{"downsampling_factor": 4, "encoder_inner_norm": false, "encoder_patch_size": [4, 4], "encoder_positions": "conv", "latent_channels": 32, "beta2": 0.999, "lr_schedule": "cosine"}
Rows from block 9 of the encoder of a small image VQ-VAE, named by matrix and row number. Rows with one number belong to one neuron. Each number is 128 + 32 x the weight over its row's rms, rounded and kept within 0 to 255. All counts start at 0. Numbers have three digits each. After the name is the row's rms in percent of the matrix's.
After each neuron's rows are labels from the 100 images, of 14976, where the neuron reaches its highest value: "lies over" is the class under the peak. Only what is clearly more common there than usual is listed. The data: drawn human figures in many poses.
# fc1: MLP up (encoder.blocks.9.mlp.fc1.weight, 1280x320), inputs 80-159
# fc2: MLP down (encoder.blocks.9.mlp.fc2.weight, 320x1280, transposed), outputs 80-159

fc1.102 092:199119148152100204185122125097108094070177126111124130112133193164077146111121163162108148073138136087128113127098146138126151084139172090175112155116158115088123141122131090127194138141148124119143122081097117109159119101139124163128146156
fc2.102 066:153093172158171101071125108201081130161129129165121151100142158134132072088126112089067174129164115163089155077155111134136071130157099132131116079126093075159138138137148155114167125134076153137158165145112154141148162163163139141163118139
lies over: leg; torso

fc1.227 113:188145138112123119173141105135102110160112099085149121071133030185115133109094121133086153098118112086090107197124125095128176119147207118171147113123169064135148103131091131103135139146135097150119140127114150125193164129116142150093129122
fc2.227 142:149152143131178128124140151057132101081148146126104076148140194132115078171154162168112160088098110114094152138138101119179133206114108086153164162169066158139132165125128024142153158137115132087160112139149145146098067085132099119115083195
lies over: leg

fc1.536 146:128114115109148101090132071121153134115096185141255202102123094156093150156177144140084142109136130153118118135118155105110134170127182103128159120181084111106157116164111176101128175199153116141147119138146110089169080076132179124130128153
fc2.536 175:120143137115096095136165169123113112170158127091076109119086120151135084103147184095148140086144136061102086138128072139168127128122124058125135154161103107079113134089168144161054126131080127134107152105138135106121150145082122179119153149
lies over: leg

fc1.144 163:150108144150107107081071140067106130116168203092122141089155099168100077139067119159150160112093138115121122187107112138124155117168159108120133141149078158087152127093097098118117183150189163102096109148105087162111145142105128106091118180
fc2.144 234:146117157131089161109059134040126086114143145122148160156144138103107198151128090140159143115129101076188134102150176146136157068112112214112127171143140173145157164144102053148110150128156160091165104154129088138123050109160107087156089180
lies over: torso

fc1.3 155:145169188124123119080116110148123138119120168115124120137178089144048126127147162206079142154162165122095119123076109128166171136163153086143159130173110191132108089159149074129184188140133138114154162083117162145110113119140097136130123115
fc2.3 195:097184083124161122133143153132099110140132141117141135119050111144098050140147187110165133109081107126107146130153105120090111165113117089090090108109135027087111120057154187135089107147126083199101123143125123108138208202071141153106187082
lies over: torso; leg

fc1.303 091:164139076136093155153049128075159119036094214103140152148127083164095095111116112141158137163000133097146111149094097164088114103115163114147131088122158143135156160076076109129114138098183099135109107098211075129162190110115164103112107175
fc2.303 082:092140136152140124102150119179031118217098068133150114100184099140135148146107200135093148113197124135119133104162108054086127148125129163113137129124063086126070109103200255125134134138068149198120120169048255118121125116127131143158145105
lies over: torso

fc1.12 106:083146156162106109075087114108132137030107168102147154112161106165061084134146150230194136130044099113133168172133137166144137115161158087156109120130151113120134121118108091082150167140228119118127155175162107152123130153120152110129129133
fc2.12 094:122077165111135141096166127161048104211131101122121128143127131143144192082061107032097140123203089103176125141170116141111152103121119153114142146090134112124188104128140172127126157080141132172145107171098159133141132149196136122165127080
lies over: leg; torso

fc1.110 151:109135130101134153149120081105136139088110173051152197099114097180080121133206151155113157160125138130131063209079130132108152125160249141161069096138181124160166134111109117111177124141197142144130156101155084087131157131130117129121180137
fc2.110 180:153125088162106109162125148063187112131128114160087111135079123113137130147115119128212141086091138056110114114139147168113115000126117141141125134111162158101133151072119075162097085136083073057124133150165079102134141112097147152097080154
lies over: torso

fc1.668 086:100161176111130139203141135080067098156180149098106106143183101131074113074133115077058120128152120108126107154162078168152123099112148096135116184130092139155098098150135144122112136150056197163157134136092107174115135124183150094141155115
fc2.668 105:197111116171162088134081129096205162062094116101128130098083140175179116150169074176140171118083131117121134167096129095152093096170175128140159122151098179135120155098137109123114122143181118059095128142144110126114097124099143155095143145
lies over: head

fc1.271 060:132153119103090140197137112144080122138139125161138102140141181116088159029121121118086138173125143144126118175123101143183096141149103192181048074051075082141151137101146135126139141089144101171159155123123128142116167114160172220131114081
fc2.271 047:154093114093141088082151145116143119149094148114172159087100079140078120156087084104106129174153136167125162088100112093101143124122123159096196131203171205201173135063103115122151134161104111108105103124119127106141131143063154145103084226
lies over: torso

fc1.302 120:186136115110066147246091150115152111090111195083114108082125099158079135144085103172163123114094139096159115163103110158128135105159169135156129118125179145098107104114069143124158125141124118078119115099128077164166170113120143167089149197
fc2.302 126:121097204135160119027194130157050175208146073149144141128124108155169100125111112103076122134155115096101113139120121129150148124140098111167175133154109113167173140139176161157125150104124149189138177136042246111113078124141119116166121101
lies over: torso

fc1.168 093:126158158157132106035153104128083136042128097119139126093116115165079168140169163180176184089067118152104158150088152174167122087162166100168100124103195066131135108133169104140148153160230091126150159174162141087121139105142138096143133153
fc2.168 089:110125167140082113064144115095106109194136186146118167130151143146171157089080091024131141143178113136188116122124154131107133147115134143117089118125080114081197078142143206161097133098182142182135119159076146197148158127173109115160136131
lies over: leg

fc1.71 133:169082119148150112181151140119106100093114055098131097093159116153100101102146131129084171134159045142124175183192105117153146165154138121195202126142121157150169106116142084122133192149076132142122101138154121139106064146105173117134110113
fc2.71 145:110172129115144132142120122119111113159109181130157126110149133119084145149176183131111116131113139203113157143132103095105153203071154122103118124134111089102126117110138187114160119188155152146157109117101166181127205103125118114118164164
lies over: torso

fc1.121 096:121143161111164115110108114196108086167189151097123073080171106167091100148144149149068179099170088091097133126204098130166115150140151046124153130155103145094123096204136131085214222149131125151211120121123157171075124128134114148152158097
fc2.121 099:159135054130119109245084130130159105047064125105058081112116164159155096151166110124122147120062131168108169138128109116127092162126107125095088151120186105125111161105106150108106114109118096042066090136142054124139135194125178147067107134
lies over: torso

fc1.742 093:093167126085118168114127111142138104095158137148135162131161165143083147141189160136138133127129157091140100143114107108150120152106175051090052104184101038146150155112137171151118160149168157165139098126139108085113147162122143104113159171
fc2.742 084:158095095170102114133127142096146150098126118117136066112083110135107068107036186164178104127092111074100136150156099157108140125124122149119152107102152157067104096085143020141144081141085076136126176133135111153181154131121149089096150141
lies over: head

fc1.643 143:129127211122116124054139155098070148108150128117113112116125141143059081122134204174170147044087103091131122145114122165158160133171144110152093088145129073167144126085110094132150148152161104158121170137077125097103090182111154081152169137
fc2.643 111:143154144166172169080110097116086110149070089138179151151176167113145175106101098098059178173189131161159133118138162100142114163084125177123121119085139235167133155134140126089146130114166125141149131153077200158093086139227107105163214113
lies over: torso; leg

fc1.562 134:085119169089141166142173106130109093121121095150112154131167166162114128133166153133082236109166106123157087152110128149148112158146138118116082111113083099150133149151175098142133155103158088169138129133096142103124105139172150076173151128
fc2.562 169:163130090119120124178125131151090130132099104119113089100095123126078029104104228121124108085121113075093105143129090151109141145100116050126160143130167127091113118057161099133128125171082083125099140122098146109159187136079155150102178159
lies over: head

fc1.606 154:101138125085148097090130089080129137100131188133254185104127105178093150146171150133103188114124100137116105145092139099105158191137181105101076101128065089105167132122109200101123154175160189181151134137134114143147093126074157167125178114
fc2.606 147:136120137113123143153160151097132115167161111129046107138091112131162118097104135104153111100149142042142099130130112178168159075111107116150111182134135146074139136136164087185085136110065113136137140132133134119110109139131123128152123169
lies over: leg

fc1.329 138:158140119168127112115123122141062110196156084122144154120190119132084155115071139152067137084160099070117099154132130144142146097155165186104154160163138201109161138167133132102147175133240148126138131178096114161139074099152149099150125120
fc2.329 116:139122158123120124121137134202219144088162151136110169162164157098135164085084144119151101112171135158134102105057123195138111034163118105172103148123124179160093073178115145132131101083121165035121132086140111102083125104180096128135169216
lies over: torso; leg

fc1.190 085:119117149132097096054089119115109151091091149083155138113147105185062083154126120153167153111060080129141120163127133150171146112203146117170161105135115166120117160104119124146145175102214145092125148147174101133124109133056105141105126105
fc2.190 069:146131107128143174135119130123099085153127091105142141158106131108165153070093100033135135178170098124167115151172116172104134157087116110091117158069165131031177124141109073105112143105137072131158067148128143185124163176211124101125134159
lies over: leg

fc1.342 111:096183143098121174155124141160146128116102153088122208117115152109060112113176157125177119147121192100146147131085131169123107101122148068116079107116095059134136102078120100143104136113122131177109124092167097109143172136133122139117156147
fc2.342 115:159121051175143095179116151112134137072118120129141124085127104145102120154109124190122127133095144139075150133132102070113171152148165157092175140151123161112147127110107059105144122196117142133141095149178088174115086062088160120094121125
lies over: torso

fc1.259 081:118126151108146136144121147115095111134179134090086076093149136084078093095104153157150140124122105143113111158161076167159131122137128052187154146161118139110126087147094138107130175156061135179215104124129139153097118127105130141183131110
fc2.259 079:170148063155154098210079141083160113063050097114111133069085164175187092151161084127082174137071142133109135184090112103132077165131155111093142129124114111120134166086114134118107106116161122094088088127157078111153128171135159158081155149
lies over: torso

fc1.599 098:071153158070140119141137126134114117133147113133127137110158147140102080131221182128135225117116136100100076127101116131200135175113137067106102131150095053127161117116187105136134173123125179177139112088124153118084115120101120135153136121
fc2.599 097:184088075143113109198106139089170156072095129112124083123119126160147057121077135155140114118092125051113107194113083154115138134112189116128142137131135148080102125113108045123139108139094114089120096140138086152160113113121151085083117191
lies over: head

fc1.576 163:149117164121082108049116147116139113133145096089099117099154123165097080135075130154138175104161118103130107182131097093117180133153135117123164168197151105104138140118144095146098136153135110160093130142060156168104157140145096126117116175
fc2.576 220:130082157179133117070046107017111127121122170122170134136126109143094159140120084168141163119109098068135126125170180131140185080139133157133163143145150208116143128160098086101125176136170147136168112180107121151141043143158130108178094181
lies over: torso; leg

fc1.147 127:133117140111152120164075112059127119101129150122163157058104168180094145129191111084076212090108119114134120203105127126132115129147196084121124080124090100149151130118127162151155146164109128194109145138140123124173149132141132161113102132
fc2.147 120:110182104122151127149195139123139096135136140134097108115110125114115045142159167122089144121148151116084089106118075087133123198105102074099092135191083038151110193126140093128115126117089167122123110110110140106085147133115099195139198120
lies over: leg

fc1.199 171:130081132113151130154122141039144109135113139095153124089138119180120149049131153106113200134137120087153103216172112214134115082154176144155164146108098150123187119096100127136132152131146115234114106169127093100116155112152204096179168154
fc2.199 171:116163094133111139170155118155123115065113120126132123122173138099130114161143127160066118141124113161110133092132118063111147208114111158106126133148126093215115115135110112108133099087105133108137107111167082112138105103099134162095136000
lies over: torso

fc1.331 154:141159123103120116188144132115109116106144168095134111048138053174110117113120121140119179133099124091105117222114078140129139109140218123152131128134195092107150085099146153097166128186108088195124126120166116183140182134111159170122170142
fc2.331 174:176128175155141118087128134051185150110155173109116096170128133148126110160142100206136125138060126116114126122118156158189122125156106099194164147172074212112137148163134056123128146124129153058161156138132122150079055079160114126126062187
lies over: leg; torso

fc1.641 150:092159172161098106073126110131130134085119152078166206108153047180087093142159164150126169140087169124121131174103130184144110148133137096098095109142161075091141084099154126092140147135159094216142131156096165123090124162172143096127147153
fc2.641 172:143108148131136111084161081148120145151133067124159126127140144145142167077084097083115150127156147095105134119119136145106163021161106146201194129141124199159147083153161121106151128131114134136140188125159152119132129131172106154161092129
lies over: leg

fc1.379 054:148140146065127120131113132185126105091110125144214210096171122099117140148125195164139115185135145127180195141160107110094100122117127134155106124104091125059149175131099126120100116154086193201117059122165121136172060098148134146139089146
fc2.379 040:159121072131151124127119124097140137080083093169131115114094143137195109105134143126111118111168116103081132074132117177105127131113117148100143111158155121151069142183135100091132098113085122019104196157142106094118169089168097129102186186
lies over: head

fc1.238 139:108154120132088159081093130125162132090140195113164141107135143102102086102130139171176150102070159158162157167128100144131145121109146102104096142100137070108127129113121148123118143158249134093157122166130115156098150148123147120113122155
fc2.238 164:169122146159122149124072145064163127092168184128170144144137100131108174147127075159172110119065121127161139117139154143144134114128113174127108113143099125151183150154027038130134138137132164130169090150134084155128052089124116062142110131
lies over: torso

fc1.553 087:155158130142123157096116159115122138125106141143129170077141133142100081129144098177121154058121117072125037140184126145154114168122154116115097095127099135145110173112131120117132159134180108157103142179084191124088121127099156095133165125
fc2.553 072:108112137116120162082118157124122115145197086119107094151083128067164172105064122114141090146109126122150124100148128123187209052138119144165118183182180164088107108209116051141132148198125121095180112124140113106095100127070139145116098108
lies over: head

fc1.164 069:081186148122147136097127133135178149092146104111103077160161181158075095148233172171182138131085078160149156133145100123121116176172149076094151118133164081120093176119126113174113177119126115082178139159146095124145083132064090102130175120
fc2.164 049:131170136148155131149139160126067092109131100185123120160112184109193169134143140081085139139178119091111154104076134098116084160085095172157133137101118112095150129114150187111141125149122043141128097126159122161068163085179150186128117093
lies over: torso

fc1.88 159:093134131059148106104117075100147154092119191134255174112109091165098130150146147138107153127096115132115143143112134098101145165145162121126162112167080099117172136133116193059151146200140130173130133129139120156150117142119166183132149120
fc2.88 186:146128137100119133156156170097151132194192121089049079141086119156154125079116142107141124078138141080128117142114091190169151091099115095164114189146130141087140141122167115185093133114058122125121142097111123125086078132141129132130140165
lies over: leg

fc1.292 124:164107109152107120090176124135074132168137090021136170082196068175112117085080126120113136148112141131148111200151081112121160142150194137189124117131155208081143122118146091121142202065150075140142108159127147168092113136209156087096098162
fc2.292 105:117130132133106149115084139067083091117147110120121128112168153124164213135092077139119127115141118141183148134147136096153152127124144192135148145119166177192139137184089094100111115133145146115144102146210124168107031091141121102145110034
lies over: torso

fc1.27 115:140140096162018136101082123098139112052109180118139170088124102147074126109110094151173145118085120133149126167111123150145131102152160095130079126148192120108142108102098114116122135144189124126126134125190047132162163155131133100116103190
fc2.27 105:083092191124148119038124127160052110247149137143150174120171164130130205122119101061100148145212103109158119127174126117112139089112122136132122123124112096123166128122106209138124152094136154189158144171088187148134124144167129135194111100
lies over: leg; torso

fc1.221 085:163089125088117102123123098119017143152169123149167113085148157187142110102058103108109180095153090105129151163144138128132141161150128170166146133154080179102184123109159174078174170137160095206126146094172193219147126108117147142134122101
fc2.221 055:171177100134117152193112163060190106126134149085082097099069087137111130151147156153172103119061147090141102170115088148112116100136146097107116088146167137111149136086069071146130101157123107122120104114120035137092185165085161128099141155
lies over: torso

fc1.263 077:162175112113093142205110108109115086066167143128124097082102081131117089105178174123143190097106147094083115175116106116118164171115144105123105099156171098130144114117135117100121114183107126184121078114158103134142123103125097159093153125
fc2.263 055:168138111180205098130174131139154130120096114094134094093064167156185088156153128142122176120111128132044136185109105084124109155146155104127187086111090146119143168109122092124129115146146120105104158172146163118100104106122131144098149126
lies over: leg

fc1.691 140:053158123118150082137074112005149155076125212126149115116093129159104078162163175145138144109076124141117146187116121127131132144148176046078137109172112083140147162083133119130104164163115153166117174129138091127160162116079133093129139112
fc2.691 119:110138130145141156122180126176176094165114081163116104151138197081147163112147063078109125117203152139138123085106127147134136122095096150135110125094156196174083123151138061126155097085093122041138151103093141146089075084229083121133140100
lies over: torso; leg

fc1.580 097:122092123128152155152091104167142147124117154070208191064145159151122145120142158143124145126172135124157108184117136124105120133137188145097156163135130173111135124150133169057137154157157140155136090130142077134135164116076163143117204167
fc2.580 078:147113132114111101088149160082104133178172115130071113144097100157134109102130114142207121108081152086111143148107131148228120061132122105171137150152157117080137137108175127198098145142115105123116164124134166105130141185107120151129100181
lies over: torso; leg

fc1.352 137:107112156137149141167166089075136118095127117127176166101166167188093173112177113110089202096127105099171108167119115151138109093145163138127144122112134093115128145124120128131184151139132091178129155152151133111155146101165151139149127198
fc2.352 170:175174109113092153169118152087186138111138185115091102099100126123097051113121181139142152113093146146113102136119080156140109148127135076112094151154135093062105162112118124136128118121117156063112084116135067139126172152093162142102186205
lies over: leg

fc1.265 159:112165150105111115093144127101072112101120131121124147093169139131081109137155130159086153088126141121092105168087096114157191177108162139122129095120120078171151132139166072114184157149136100128149143090157150127135136094139138117136134075
fc2.265 181:134117110131133108159103140040178131064169134134127116106080117134125116146109123181185122108092073044153120132181134170128151058130137123137134170158122148052124150125111077154112108149123113140148106168157060148104114108094133116134151219
lies over: leg

fc1.219 088:133158124116116128113145150110077128156162098094082122103152113103086066090094188204103118091102134118081097176146075139156215153126196063157137143132155142135142147142142094144126153145123125148148104098078090151094072129133121075108163139
fc2.219 085:114092162158162107088128101120097141164097117132146172119181167146172169097149117078071174090229101149151105135113147114112079136161144142156139110084102136161115170132131184109132151112160133149124153163093215082139118113185136126154174154
lies over: leg

fc1.591 121:153194132087141112143042122109159111156170216095114118092101061188087104121138152151142178140094120129101123188104093135137146124157179071135124123167122073119139144113075121139106160205103127177144116119128114107120151129087158139113182159
fc2.591 105:157128173134107149074184147164174128242154102126082092130099147124124118106154127109106107136192166118110101119113107201156133110125111093166115125079113179106152146211162111121140126078109135072154168105067144132077073139200132101160154159
lies over: torso; leg

fc1.129 067:079149155108096128078122141132123136112105149151144120146131176172118125131129147130112159176129123179172175139136150137154146162115160167083150106194138101161110196116116101128115125157192044130144132099093128201097117104148159151167154064
fc2.129 049:160153150131131134139130116120113186171151090072125122131127154116110132137161155169143115103134140107112108088116132122120187141134139060114156083161104151085142124122250144108136149115142171133143134132100199080138122164127137127106095175
lies over: leg

fc1.610 069:081131123146156156129193153153115125075080034079149124084155092140106091139133137159117200112153120125125193161111076100148161147131126099179238115127113117130147118122185204090155191158099130180109094106134183160130107117142168103153142169
fc2.610 040:151138159151197083146059153162179102109130154165109095125115127145175126123124036132088124120132137150076157101128126166120105127106126153162078081175101134121151156208103123115142139131138160057116124159118082162129091098118082104163126131
lies over: head

fc1.105 047:107168112154121140152090159236099111085080151122155136159153087052108106140168166122151104137088117136203126188185127174098096111094102111149081142094131123152157107115122121149140097182093188182154025101171120114182086109145109134168083155
fc2.105 034:230093108145183142153118110094159168163114074127118087148138156101154138089142131129097194134134108128100139106093131137138089127141147147149183150132072115139082137150164093157100114081143157064063117130143102171092178157132098148112141033
lies over: leg

fc1.232 102:194088177159096129066197137188098141111167102036103102101162119157090074102051144189171145111109110103120108169133097164170159118196142091199115138142153106102142075105101107106161170086146119168117109164105135151135120117124134142135132164
fc2.232 089:140139117162136148147046114105100109085077163140158131124137150118126140133159079123129150160093141155173152136133138135101106110102132153105118114107172130196169147105047116095155135130140117094135088139153067114145108147142122128146137138
lies over: torso

fc1.516 109:187099212124109154150112134097090096147185109112123098113150102130106118099104095091090126080161106125150092170166088199121116109152175105105122149204105196138129099145104142127119168139105169156151105170054110129168125109191154085145151161
fc2.516 106:181090154179115132116121108119194158135106097084173120088093147155144149148130146178167174115116157124122140155085138171166144073173169139166171131141111243113136131133133098117128135135190122075118145131151106124105074113123145145127145171
lies over: torso

fc1.689 132:083153156111153094152067091077146135160125201127167138121112084176101103113144131149098160166146146109108111147110134119133133141142203063105112092166114096136162154128103118094125175168136137255153141134062131105111181113110150115140170152
fc2.689 122:088148105111121158136143163130153079192154087104083108156088174098118143130140137088118115096175133134157103145119101156160181124085122131126095186123161135105137184165119077150113156096142155068151133102096133129078063162159126108128155115
lies over: torso